{"model": "multi-label image tagger", "dataset": "pictures of board games with random positions, seen at a slant", "train_examples": 97500, "image_size": 32, "crop_scale_min": 0.8, "horizontal_flip": true, "translate": 0.06, "arch": "resnet", "norm": "batchnorm", "activation": "elu", "drop_path": 0.1, "depths": [2, 2, 4, 2], "kernel_size": 3, "stem": "deep", "avg_pool_shortcut": false, "widths": [48, 64, 96, 160], "num_labels": 11, "init": "lecun_normal", "residual_init": "scaled_by_depth", "optimizer": "adamw", "lr": 0.0019, "beta1": 0.9, "beta2": 0.95, "eps": 1e-06, "steps": 18100, "batch_size": 128, "epochs": 23.8, "lr_schedule": "wsd", "decay_fraction": 0.2, "final_lr_fraction": 0.1, "warmup_steps": 540, "weight_decay": 0.0}
Rows from block 5 of a small multi-label image tagger, named by matrix and row number. Rows with one number belong to one channel. Each number is 500 + 40 x the weight over its row's rms, rounded and kept within 0 to 999. All counts start at 0. Numbers have three digits each.
After each channel's rows are labels from the 100 images, of 14976, where the channel reaches its highest value: "responds to" is what is common among them. Only what is clearly more common there than usual is listed. The data: pictures of board games with random positions, seen at a slant. In brackets: how many of the 100, against the usual share in percent.
# convs0: first 3x3 conv (model.blocks.5.convs.0.weight, 96x96x3x3, each kernel summed), inputs 0-95
# convs1: second 3x3 conv (model.blocks.5.convs.1.weight, 96x96x3x3, transposed, each kernel summed), outputs 0-95

convs0.84:488516508506466491478505507513504496553483568531518490526522505526508490477543520492598571510432525522507618559525475549488565481469537482498539506545495495498549517581538571525473522475525501545559504511559488544506532484541490516544473484486578574549489593545517493599579580499504520489
convs1.84:411461518508559480507499451484595498449447525519570496493501446466483471477524544541490502476447491509540516520551512475530455521389492473498509576511553517454530531530541470507493542540490560525516504520483463409484543480522559462505527478462533423509450558573544553514500530571537537440
responds to: noughts and crosses (97 vs 16.9)

convs0.29:480501501466482525609497522491538487489529533514548527489516447553519517501520556514457559483415453598541508493534517608518503534500478554504546474497531551444533514529523507605542541524540487451514504525459510542472511491513510561445509568518575443531502457508537522400463532532492497529
convs1.29:463545500618404540520525519533500516465541447430451498595527457494534539475449503487524491519494471488552506493493522452537574534468536500529476488494447472521486561507484522509547452544428534546548467495488531568463513517510517557581483480527419561539529471477496491440444490499516468562
responds to: nearly full (67 vs 34); discs on a green board (46 vs 16.9)

convs0.64:506499540539480519491518498464470550534528503508499544509550431508556525504476568510587528581460538518522568527502537511511520561430529514533565495523503484502572502524476565514524474550467472505526475537518579541456532530529538489484507566547537587561570490535541503582565567482539552535
convs1.64:523479522469483486502501452495523496435465479463458506478483454498526440467496558524546499533477434518554533432559509573575518494479534536534493441534546538432527490462433528539412520514497528536556452493454539561512492418575586544465501529575515498537523491522484559522552546473549509470
responds to: noughts and crosses (81 vs 16.9)

convs0.80:495507481577460599438504538506442464418526580553470396558492456495523481492579472557487539487579510489481436492520450481469549531457520485497494469486516476438517490421551506490541512494498423497508492476557492480456497454522411472450471472489567485543501499474457535497487476479475483522
convs1.80:524503410550476513417485549466514515458511498486453434507566406487473547529498546482528507539484444502575491532525480509523477519480544549577561490535480498487571488502501521416549511495478524505508491492544445564494543457423542484536558483501550495494506477546387484441457499463465450494
responds to: nearly full (87 vs 34); discs on a green board (39 vs 16.9)

convs0.42:558540471531414536441477520559492473631498496521533491552508510532497510454497483494562565518464453546511515546466526597556539533484530561515547456501420490537517510527497559551540495490529461492509472502559489572445489441539483516500420463485511531540499526430474508538526527520508444523
convs1.42:497477513509459444514501477500496387460488485497486537468389458531501446452468530472565532447440475519491426526529561518506407420502510478522492533494513546444443511529526549555539563496492480528513515478489491518454450413504499520475503548534557512505454445508489490504485495507507540380
responds to: nearly full (82 vs 34)

convs0.10:511500461435468428566473484566522498531482414524462482403471469503477488526411534404499449442517474401522495498510502429551507508522406603527473539536540499485486556493471567480473473474535442491512501540447510494525516510511524448505536459432540520509520497521487504499528477511482479518
convs1.10:527536504581499505471498490479494480546560505492520574572478527503489478462491517477382545506515576549477479453558465543506472515497544457467496482476584394558495484474439480511512493465535481467454488460528564478440469503498563538556423514545474467546470451473460449485472565513535482527
responds to: noughts and crosses (58 vs 16.9)

convs0.37:480493464405473462545431471584518457573488439439559546439476552524449457471437499501486500482483485472483490468526457570570463535564448645467476457532467494490508542522439558559462471507509486480520497505432456507495503474492532519492465506517449495463478470479499530475479514494501455498
convs1.37:451496498544428535543522466520504439516547483485499586557431490526512536446544550416485494460501495535447482507585444501529519454518488511506477530481501467534466515510471509543470551473493489510462518489419524488382423503532541520547442506555493538430428454491484426499473510508515432469
responds to: discs in an upright rack (49 vs 16.4)

convs0.87:500495489430483525521515431496523510554569476422567548421534516505521552531448546499480569461456486474485506442465518546486448524527411519477506526471453495488503523530469452502546538482517508513429573496418541584496532488453493549423489473499453493559491476503519470516484529613500475520
convs1.87:472478504571477515516533502538531496556502512456529562504532491489502484407435517446517493470418488474529513548521628460415509531529479437444486503501475549498434518553539509479545466515380476566549495499513495590485526459491474464541470499488448515585507526498503516540512485526512479509
responds to: nearly full (86 vs 34); stones on a line grid (61 vs 16.8)

convs0.18:507470519487500483410475492485509478502460524519516553456449558565473505423527485491510374558523632456493454469506532477540448511541428520467418554499523471559501555545485551464476487541486528476484425447458559538460457525492461511485549462500483506501484529494450514485462469518514494507
convs1.18:539505416497521431375353485501523464510430533568502474526479508473373488486533496468539496486484471486479492497506483506500466471525567480471499508503484485527533500468495532537502511514497469514554448397572465465457459513547501471488511491513536502486491510509398473482478514480475445504
responds to: first side has more (100 vs 44.2); nearly full (89 vs 34); discs in an upright rack (40 vs 16.4)

convs0.14:422495520544506576448545554462451538510546549520470469486557480467548515487543478478543484572506480480614537538542508475541473506477474510507552521552495485568577533469540537449588530453491490522583519509496567488498495540542489446504538517497569560505526505460485503570537550484471520537
convs1.14:452509488524472509469491425493561495455513519494492450498525416476490566482558520420517464522485458510642466529556486507540409482470550474524586491437547538529590458473522515487453499442505531498526489474581463466471480494566546498505502518560537467491504512495474495537534478469544480478
responds to: noughts and crosses (93 vs 16.9); nearly empty (75 vs 34.3)

convs0.40:525499500448542444475459522562463498617484461512503585402512503512480514412479517471537522526439464488493514549497597467603468540509468522509548474529543536517526554533492561490509577542542485436529481512447503439497492483562483432509523481451513541469478493492510491493491431502489480495
convs1.40:446548474518494511509477482462477437493515486491493600513400462471521561437531573477534455512479474477502520474503548512517513466474519418552470526472524428549465463501491549538451485459529466482503462469499539470439351541542544523537498537556497508473433437545473476508509499517537464516
responds to: noughts and crosses (40 vs 16.9)

convs0.58:381471473473396564472509568557513486540518508446525487471499526505492464501555463509474465545534511501529445501587481525459475504629494585452489476542449511516501454512519521505588488474496451538574514481486535507457471522483478527506500513558449485491477520414461516505503549521480470516
convs1.58:427532470531436550506511426520562482476556533463516517552488452521477563484560501416487488480515436534540432496592444521485441480521506521458546563429484551474540509453510456534427524463464513508494535480518471479390465522467507500478479505526522461445484520461480431534508482463457457481
responds to: first side has more (92 vs 44.2); nearly full (67 vs 34)

convs0.25:487540485507500541460504416447431509586486431513511533463545561524487564456444521498584517519546556433473588483503498521536527451516443537510510484503477490611477521559447600494519498501502552540492508507535558586483536515502485490494504476490470529515521557503478509575536541505512481527
convs1.25:496469455455514457480439495541505449481471482560414491459460497475473439436491474482525470464440459462498499493518515452442498445488539450415512477508515534479457475524507554510560479505412461580546517482502467511577444457566499439390543480498559511478487475542455534534505509454495467458
responds to: first side has more (82 vs 44.2); nearly full (60 vs 34)

convs0.19:519481512436480512528538479513516516521523463425532529427537451468566543520430576475492579495457449486519487448467499526482449532490460522531559494483452490464518512538472450487580529515507493506451524521461577586465532496453508555404508536506492514573522430499526449512484534598518514531
convs1.19:486494524548468493507539522541542507495472512441479502496522448486514491448402508463533478514422472498553513509542602465420530526558500461467492494534509522480462497546524521482526465514349506565567463500499526634453526456490499500503522497480526534605522518492514509526510517501511511522
responds to: nearly full (98 vs 34); stones on a line grid (69 vs 16.8)

convs0.17:579507502500482483458486573517529474527526492515559519512465501520479467491452479499497516499532511489471555475445519517507496521444425512530518448499502424444490544525446497520570532545472492445452398476396489559490490464449543521449458487497532476584510451397490439466439446555476483515
convs1.17:471490509451493372510516482485472481476471469467563521456473510500518485448433587447554468478528566535447528484492518478601520456454489533561472469520563398496503521484454559488542513531499470492531403514503483506416500499498540516529527470560417512517497457502480478464451494532500494520
responds to: noughts and crosses (100 vs 16.9); nearly empty (80 vs 34.3); more pieces: equal (29 vs 10.4)

convs0.55:536485529492517505501522476513582370492494505502515493497439536499508449446515498495467514515519558521515490487486490540532426525501455530531569414484542496540513558491473517563512542458562492490507450503469478499538390408514568513469417514535478520505401512415504540523481488526521506466
convs1.55:524495526540500498475476517490499475479451539530481439548490504465492565580516413444421465581497489571483480458519452479502549500479538577501355517493506436506519540544524459479456458459532548467488529470478570474476457602512498504523563440513474526494516512465490463483484519522502509541
responds to: first side has more (87 vs 44.2); discs in an upright rack (68 vs 16.4)

convs0.33:535518473499442516437462503518519504551513565500511533480513485558492452509530497461542516561409535548520514478519509580527498525486481587472521456545491506461540512570484578530526480487485438505577455484415551507480501507527514530479478566557535585570513523452452524588548550479522460481
convs1.33:524516501526517474475490455524595508422505528517527482527492449515482559546544503491467550506527482636520453510585468579516465514492522526502519504450537503458556529477560423594481602480517548501483528476502461459458489513492549526482504545548563433507512533519480521565523522485505520464
responds to: noughts and crosses (55 vs 16.9)

convs0.39:554520515558467478475506415467525479468524513501560488553496536574542517506449542540497562478547427565494526517492431538497543408433496495523549532477457446504498575534512548560491576474498538533461482498584439569527513465495518543464449538560549510528506529529492451523513519538529507467
convs1.39:516407532470488408508504547496514525468433500481519425460520542446475432526486476487480430443497558473516496568474502435512513483460451503456466539567473494413499575510557488466569558537510512538500451514443430473526561497497472475481508478493485504574511542483557445473489491511529572481
responds to: noughts and crosses (72 vs 16.9)

convs0.91:510434541421494495527536503533536501487552483526577500439518467544552514492472532517583543560520510545533540509521506523473424514455517499535609518508539498540544532506482521520535540562549527590514468533496533523520480506494512521503515606590550565507538523512522523561578531491533544498
convs1.91:466476545542477469534511539526525518429490467509489452530514502512507498557566494546426449614501474503474481481443455503494592509468515509454436507509519495506485540554525450484508467556520576508510487509488527443559511563533523500465533501538525466535528550482548527509625568406510542524
responds to: first side has more (81 vs 44.2); half full (75 vs 31.7); discs in an upright rack (67 vs 16.4)

convs0.50:505525508580496515494507507485516557454468577530488371591554490441508528605534429552502543499477533524533509493504488497502565513445581494520496503515540469494589528400508467502489483514506552478535519503556502506512596513520541506525525480492546509527589499499496535494493540509510499540
convs1.50:519502487470500505519513480547531574496510499450488530473568497548515467484500554539529580455471488489508520503489493520522431547495479453462611472495514507510529515497497579516513528513479530543577452537500430550508580387548513519484398614540479498550556537479490527507527503495555496498
responds to: second side has more (94 vs 45.4); nearly full (81 vs 34)

convs0.41:444485524495530530510506530479487533577503522446449530472543452420512514518484529479541512565396489454562516519537497472600505568468502582490559536548474492520572539521493558460525477491496562495554515563455542510511532537555503479515541531507511574489547484506541492569529573462524536532
convs1.41:496525495477483541529485429526548509510462543482502520509534444424521503438500520428541490477480495507593511510604482514538479534533521483445560469550552540461556456479473566503413513498457492526566506513455495557421505468612547495505505502541536541506520540492495514569520505453575476497
responds to: noughts and crosses (92 vs 16.9); nearly full (71 vs 34)

convs0.11:505452530456486465473491489482526517554515550489505552407498527530482519483529519500535519542468522489545498540593514463550446473605404523475529587548507521536559520590517560507444567494533501554582479504426496504519486515524546484542501541564499521487485551523514504553564500525524536492
convs1.11:487541533518582534505495438463543465460494536487575617529448468503489467453578552505432453487484489484503490528492451510554484493454500408455445589447518491546542506520588488504457539513537507506478512492492480432498455523519478518528466506508495446536394529513519438532515487544521517486
responds to: discs in an upright rack (38 vs 16.4)

convs0.45:524513468429479508540497536569441490556564470455542508447492524513479477507505477519455479449600545495486481482524514534431494513586475545496443419517492532466450357478488482532553455502507417481491555487451521484453489495438486543491492457460416460505473490486491528481477480514468468531
convs1.45:488527433520527593532516536526479463527589552531451542535456447510508567500530495461473519469522479527482490495536558534473525505512517498527492494443491494460467475471456465501521514430495504490424567499476487513464444532368469498493537464449458467409474486487490492481451472506390421517
responds to: nearly full (84 vs 34); first side has more (72 vs 44.2); discs on a green board (37 vs 16.9)

convs0.62:537531511478497506491493531563508394550502530511482498517458479515508451446539546524495568499488453536536528497506557530550504553486533558500594442518526539471577510510516558570536510491496470474585426508508466473488450379568523517516396510529518533537428523503509524516511478485513495481
convs1.62:473503520513529512502512541449489435456489529556571523520437424494534537477532541496466469558481524598495512498542516533534552511469500595574402551532532501477530483520559494484460524507560481470446535514442542506458452536507522496565566466492568496499410453565505497477473524547521516488
responds to: nearly full (60 vs 34); noughts and crosses (59 vs 16.9)